config.toml
dataset = "rendered landscapes of hills, water and sky"
arch = "transformer_decoder"
width = 256
layers = 8
activation = "gelu"
fused_qkv = false
dropout = 0.1
tie_embeddings = false
optimizer = "muon"
lr = 0.029
momentum = 0.9
nesterov = true
steps = 13300
epochs = 5.9
weight_decay = 0.02
Rows from block 3, named by matrix and row number. Rows with one number belong to one attention dimension. Each number is 128 + 24 x the weight over the matrix's rms, rounded and kept within 0 to 255. All counts start at 0. Numbers have three digits each.
# v: attention value (model.blocks.3.attn.v.weight, 256x256), inputs 86-171
# proj: attention output (model.blocks.3.attn.proj.weight, 256x256, transposed), outputs 86-171
v.181:170131100110141109090162142122139124153120104121105115142146165133152118079130188119136071117091149141120118060112127127101152072203124142121116113084129130144132085119117172119146065155152109103137134126110091090166127157150159088138161141133172135080110176
proj.181:107130150152089141144152142130092083077133141147106095110105140123095120131135113137127162131095113125145105152131124142102085148138134127120125139146167111094098127112145101168098151106086096149116147132113169098091123053155144130126057118138103082187139113
v.182:149144111097110162124087151139106142114144110133100155109129146133122180134113140105151108139177113096170158106124131139117155139158149117116080116142158138101108168088132143115143096126134086115150108083145112173129126157089137132171098162112133103153114124
proj.182:104113128125110118108104136114093103133087081166104133176160108150113103134111161151132160121066141124134121169108125125118170129119116145134124173179075098105141110128142128117116132129104104114096129181098104120117165129176110113082130081099114120136142118
v.183:123122176142126113130129140157134090124148134156117183163145120122123133131140117138150132116154133111126106114128153118104120090102099128122135117157117102140101104168123102092136132138179117134141134143135159140171097110130148157102160145134147108110110144
proj.183:118104145093155160128138128162161131150092110149128122106103119128112118095134133116099142108127124111109170122162130133132174141150159128111115118104150153148107165180136136162097111140081113138108134184134139133081130137108125130162128121095096148168172096
v.184:107112080148118162112139138117097135101122119112127117108102185171126118119090099085115121153135130131133150100130111116137105101179167138108139195173097144134124110155148135174104099142113115113116140136137078161133102129166143143084102055152150121131153142
proj.184:153134130108117106130149120161132181144124130132114133173088093126105139113144073168144128084147145112115126134187148128113116137083108117122113084109142091117136155109129105103173121113115138108127093125132164098111146144105090138153110161134100101130108149
v.185:185144100107142123104177144146124128151157145111140110107122176121087092139158122121143130071135132190083153123103121120086117134132100157094172060101045103097133128136127154167118118111159124139183122084101112125146128153106144160133137107110117133148128126
proj.185:087135154081111109125130076067137111116121132126170142130135122122149145123123137133166130162105155137159123157137159136149154142145154103182061120133179131125152161106163152105122151139123097104091119117156106170129166083118114161115113111163095121081115121
v.186:120090148124162163114132083132150126072148137132134095129109143120140144157105153109096104108148125138146150135157128107204077145103109133119097136123120143182133165113137123104133121111091145114118105126177127176075127106128116097140101125145125135157137134
proj.186:099149139168146140140135147169156132140120093126125171175182152146118109103124128125134100089118147137118098127065119152112145128111152129113172119133115099118118111164124115112112147159120120101154115110081106114126113144137122143109146158134151128064087145
v.187:101131126128090128105142137154150169188166150071146138122123083107103162186159157093114125118128152174127140138144123123104166120162099111133115123136130142178176145101183172180131125118091196112136169140099091067155134137138143125093136160118142106121152145
proj.187:139126122075175136171108100145126127075119141145077117182103115125120116113105143104106163155105148117139100124129151128117107128111157119137144134109155081120121120105113080112115139081123127162112114161108186169141093139110123134219125104145101188127141108
v.188:127133137167120121140113131137144128151141121124123153126077106093123147091089068150104161139133103135092121159144191128079155152107156119120132116177166158177142094125097148187113129129174139119128134147128195144143081127119146131105134148164112093137116065
proj.188:153149127102109089124170154131120145163109114133110106170124079146113133148167173144124161137126134104174148123180192095125150136154094122128135141110133128111131151136130108106152123120124174170136112088154108161102154124122126066175140154068087148103127183
v.189:121127105160113076119113137153139091165139096123115140140145140112160145125132159162120111060103160136131148084144100140136122103140087157139156196149155102153108112145127132132097123152167135121135127131129117140124134144164111156142137124105145109118140129
proj.189:143116187123110139131119122157116154144152145138131129117121114157107088110117110121145164128141099108118095123174181103140134138098127092124110116082112124152138181125157137144126167116121092136103147150119124106141132130119114093172119133082134152162167124
v.190:113142123130127147106125154134132118118115112112116115109120130171166079145160143144104134137136094145107120141104113101104140078151104170132077134099109124121123115124138129121116124133139117104162118138151117078118187106156154097168141147145134154120151102
proj.190:126146140146123118150152098115127141094116148113136082094143133088118140149130104110124140117124155105139099159130102151122110129113140105126127148124164161125173120115118101131162137136150159154130132112083151177149137137140137137094127113123137109119113124
v.191:109142159152143097130178154131109106122142089103142103165123113125148135135096136116113140154102136131154126121127142127157162137097127082161088174083129144043202122067153155108116098128108139096131106112099150125121098116105164117153127130150131117157149164
proj.191:127090101170119151104141149123167149103130120146094156096127174122131140135135142132159119105147110119090140150125130158086127127157164160143144151153109121153089111154110117128114123123166117134133097165123146121152123161165133135115118169102082117108122132
v.192:115178110145154110105133152145086121130177144157118105125122189108097161110085150112129177136113092151167156117110108162122091160153105114140116145141155145134113107143088121145096098104115124137130135133092097102125165140149161156121079129133156113118114173
proj.192:082120141149139130137132088148136131126132128077138119131174131136125117154178107119154132117109153104148146129162105146151169083104131122135169098121093137091130140146110197135160151167101138125125133104133127174143094126102153072135114100095141147127141102
v.193:121138112171074116150124144126118121131098153134124113146167104166111122126092155145151105108113139183140124139108145155182127117129119117154142116065083121145130117110121138137116151168116184165114106061135145109128083154083143077178100129117121094136120125
proj.193:143128135112164093123154134090121148164158098129101132135102129095085157103099115124123133128143141096133112097136137124085103140125127112116127133161185119126131132153169127124071111094119076048117165175166151103138140144128110126099107128166109146115105121
v.194:134102118131126147111137158116096135143130084155103154155165127127074114115104162107128106099115127175083112124128140113154081117162152099145150114141128145105122115152169120137106120113110147135119117119068115116162075150101146148118150151114108142159132091
proj.194:139141167148147126115093122088159169133135133116086126085096129133176115151138111122118114096111125135130103135133143174110139118088136137119151132127102111146129092088102143056148151149143094113126100134156121143131183081125110069121094145162131138113152154
v.195:114089154108124153107148104152123097120121130141137130103165127147106141123123137131140131148075075119106128164101149086157148125189131117132118148118161148106098075130136156113141148091132174088141119142095142105113109125105113098098153130078104099117132131
proj.195:157195106163146074152111120122104085134140088163118133141074141115096101121119093122131147096169138081155143098138134141100142143105132149182161102111128115145183148134125090149087089139173095180140092120139130147174119131144111134127109115132128159114138086
v.196:168116134132154092149088106153117160130111122119149119140138136143179091107138132144136185152142151135147120136119180139147141086124140083088116112129138090114099102145090112090152106108164153174152155117113113145130127161092150129150069088137156122155123116
proj.196:141144150155122145080171097120107167125154121122135103086117150153113152095121152143168098153130101122156160074125121129106155112134112158176111135136112112162107129079135125162126099099120082072110142164123135176173122104142070104088181121165095081141125125
v.197:144149087144136143125112157117151129116155136132123112141154116121126104099132191143130102116134135122118109065114115101135152164121152126079129104199174133152119132149134152121127098153142127125112117120108159113149123113111084115145156159079148141154131135
proj.197:120114163133092123112086124112106097161122126080129170117108126147095142169092102101148112160167110132141141178137154109089113110153116091152161149115096111112150126127140076091154148115117097095156134109174130162111168143124123142158089119158078133070079136
v.198:099124131113123148169130137139138140145115144109115106110131088100150121157087123136128154132118147129123132109132138159114153189134107136152130169107102134135142119092093128139148144120141127139111076134126141125141112106116107067158119103102142085148133167
proj.198:173134096114102135137146131124136093086112103153154122143120133105100154081173097112117118125168117077115148130150144114121112130094128100133150103164134153123143140156160109162098130103079136109121146128129148113126141185144134215154108144178171192102161093
v.199:121139146149132095120115103152123085108129107158120124092131145143141120124141111061156097109153156088117154144141143121147102085168160147137144117118160126130091142086132108120144123118139144143104122105152127118068138153125150136146134081193100094090140135
proj.199:115124115171135153099125175105139172092142148122146131155128084116158135105092162158120167108102103154114137144120133128106117148124142126123138139120123161148141097112124119122138110092146118140160125153131162169176104112167097086100110147127126154134110074
v.200:097098121126149152120149132132123108185140114133129140135139190145115122138151139113146084096124152168164101123135102087155114156129108142154111086168112123138149138159156135101110113127128141107162167140101117099150129128100141119150149149129139200147098110
proj.200:106140137114109132131134145127133122093137122128111140141103150176151112164153115113136192136110116155126135140130156150110164100120124105080120102102139107132119144138111131120143125131098120107063104093152109153117166084121127101073100105140113115118158168
v.201:140135124129141125175085115138151115138135134130119121110130103142138114128135113176147090124131157160136102113141160101095145145149114114078134134133105155117111114118140167140164174115088142118134051118168099089094116143145112132136143114114154127140081085
proj.201:125116085111102167112114167146163136122110136153130133134131176151133195116118157105091153106136136152085120147184157110145095124169102148111122113121175137146110135138116084100142113146126131116118162166113136175157141089109082112151129144132110122120176147
v.202:142149183132073157120105102136147134075144186099084115126088102127174165095093163121126140149119133085138113087100150121107145097092153144089109141163087136131118151170144146106107090170139145166080118120119115150101130136116101072141133107152177099120139071
proj.202:118115138202144168140139125116136136150126132136175124107131108096116122132168099154100115108116094138127165121148154128164106174162114138169148115146163173131133136089151104122155142116126114102154123124168120175100118140182160162175136149142118102128108126
v.203:109118145118141097132147155114129111082127069104127119107131123123161170124163136134112154114103129135120136176114133121162163133110133144151126105127139163159128123108113103104172148096123115155146118119136096119079151117149067159111132143119126141133125149
proj.203:148199110096124092132119151168102150136118153168131122153140145159093114126066097112146162139139125133105137120147143126095148140171108108110095143165103096132128116159091160166096143129119124130128164156119152117165132111108135155122160147123113142152119113
v.204:137124139132120132094160130104105110121083150154122147126126124134110135114132163145111125136097104113111159151112158174133114134128143111133127113089122123164123150123142129146145122118149144137139130129156137135125116121108109177142124134149112141149070118
proj.204:123135118107147115133140114146103166167159137117107119136101114099099123158085127138114151105119164141134093128112109131118116140135118139122104143164133123119145111135108137123094118165128101137106149142123128116160145151128135125129119154094121085120159120
v.205:174132102123123148138083156119117088142135085124137107079136135172128097125135110115106140104143102144128112105142173109154114106138121126124141135148108130137144116110114095130126161152112114115113138146136126084128087118147126102095158154114088128150141103
proj.205:143108164126132143128137141124143170124103098163150127151138133134142113118096152132128112161096138163155148167146120128131122139119141140154130156106156109143116130171112136137156080131162129148121096122123136165107146128104110120166113124149127141161125112
v.206:102149120107175130088106064156130123124133127131135112134155159166101114130107130143108117132130108082125180127124104113148139149126135137130131152109122103112077103110106144123129123100137092159112165143154147156113133125121166180143109119110162083115127155
proj.206:107141120134097112125149121122121119111104131135126096138093107097145152142133100131155166129153119166129121124124101097106156105102086117130145126133147137098140159138117112117130123125120167118127088122113141145157103166102108110122134112146130150123119118
v.207:107203170151169139119128154108109103111190184156106154090098085152087096092098138119154105144123127078142127097117125101122120132131089135113135140118080112135078135112122137133134119089119119172077163117083147132113126118147144147141122166112162139146139135
proj.207:122106114126107148129110074120146163110086160087159113131143153146150159176095124097117169090125137162126125136139121111111102148085134144138108130141168160121174133139156105161129160143163111106148126118152098135126143155092096111162128110111100132102163106
v.208:128095102105138158154121153148184113160123092174168174166128124149128152171161168131092132143090104142144135147122133118150077151103129137115107152140111131135153148094195131130101105126133163092105180106128158150147148103102193124138176157170143080131112127
proj.208:122160144149130113168145141152113096137142136128072094109137150133086101137099102141127117132121128183158128096121103092134171085133122125125115134126114114132107158119144144109154147138179117145157119115154094102103108151135121118140077115116111184149140102
v.209:119157124101133114122113092123113148149135179103130112108151133091147159108136090119106117146144120118105137135117104127157191166097088126153113120156141121127110126129076117121103104126099119110171116127131102123123139130116138189113107163126134117116124096
proj.209:131133131123136132113152121102077121138126098099116118149108123101136134157124132129146121125133160167136147099137191155094114088155143128137139137103088160105119126115117120096152174166146138172118124147123128122119127129132119149135142096130121161143112147
v.210:093162181099094142148153128136141134177115100137122124119094116113169109138161104150160138127140135156135108165115143123160144159126118118120125092127151139108137149150147139087125168130156126173114049155139168104123137168086121161142143097112127143134124122
proj.210:135133127109118110104144091121117143134154202143140145122105155129137141064115128093092138119113162062139151118133122182118132115143143152144174104138122087134090146124150055149135091124104113092129193173088143129163117099121106125135088148161109075176153149
v.211:141141152107139104171135166138142115118165147123146140112127151153113117145113125151097101090132105131165158108085117157096158136141112130150081157124138126112115112133115157127135135118135129127092099150153150141162118133126084161078159145093137146159130168
proj.211:129143109116135132139099089150128101157123155126122118139138139101082113143137150171142167159094134148155119140177141117144109118129124089148187061152129106115103160171126128141128077134130141142148145117143119127135141151108139147171079123123168126115128133
v.212:169173126151135145101129097125076119089134125131115154129127181132099169137130151132130123102164153130111131075144117151145147095150125104119123108102152128081138119094144111149145097105128142093120105141123074112083143118112113111109160145153123122110143145
proj.212:141095118091099119134098142101163145154111162131133104114119069139122080133123120118109110151108143128143088168111104121092150158110162143151107116117150141144121132131131143133166136101151134162148146091137144119098158102151150108125131114109112134129132133
v.213:075132109093127169136120107075211121136143135123139181107132127106148139130128159130115131112108129115047109139130143103129129128137083156115091119110082118077146104139157154139144119125104113110118140153101146164157125133068098136115161119109153091156144127
proj.213:153157125089142099134096133199059173058131117140118064146096164118126132134149132103120131135147138175130124120167112135146177146117124109177158110145135147149115180096124118132114131117113123125108127124122135093105159114159106148161101137199074154109129139
v.214:116117121141115125108129129151133122142190152136135135135143134103116115087101166101215103095172109165112109185156140118125143145112106134126157124167125122160097083111140121156076107102125119144168102140152123166118120088160092120122108118099143164085101132
proj.214:114100114097113101138158137132124131141086122144137126100143102196109157147130090094102153144138128093143073132091127148143113144141071091148092170122165145107170153138160147087111151122109098131093125110115115102125133171073153096114147109099120153164123117
v.215:135126147109131128097133151123137134141128116170116133136115111085108115137099151138153131145163134132183125154071132103113137148109165145144126124184165140145105148090112129134123123115133118107131087115130121155142107155131134150164161129169109083115099134
proj.215:142148122147146128179115121127061125146135150133141129121115158157137158151136103109132096141112111163095121109140144176145146108165153123164173179120112139137133060145144138130125127150167114127163188146150138117174136111131128120132129126117139154181132158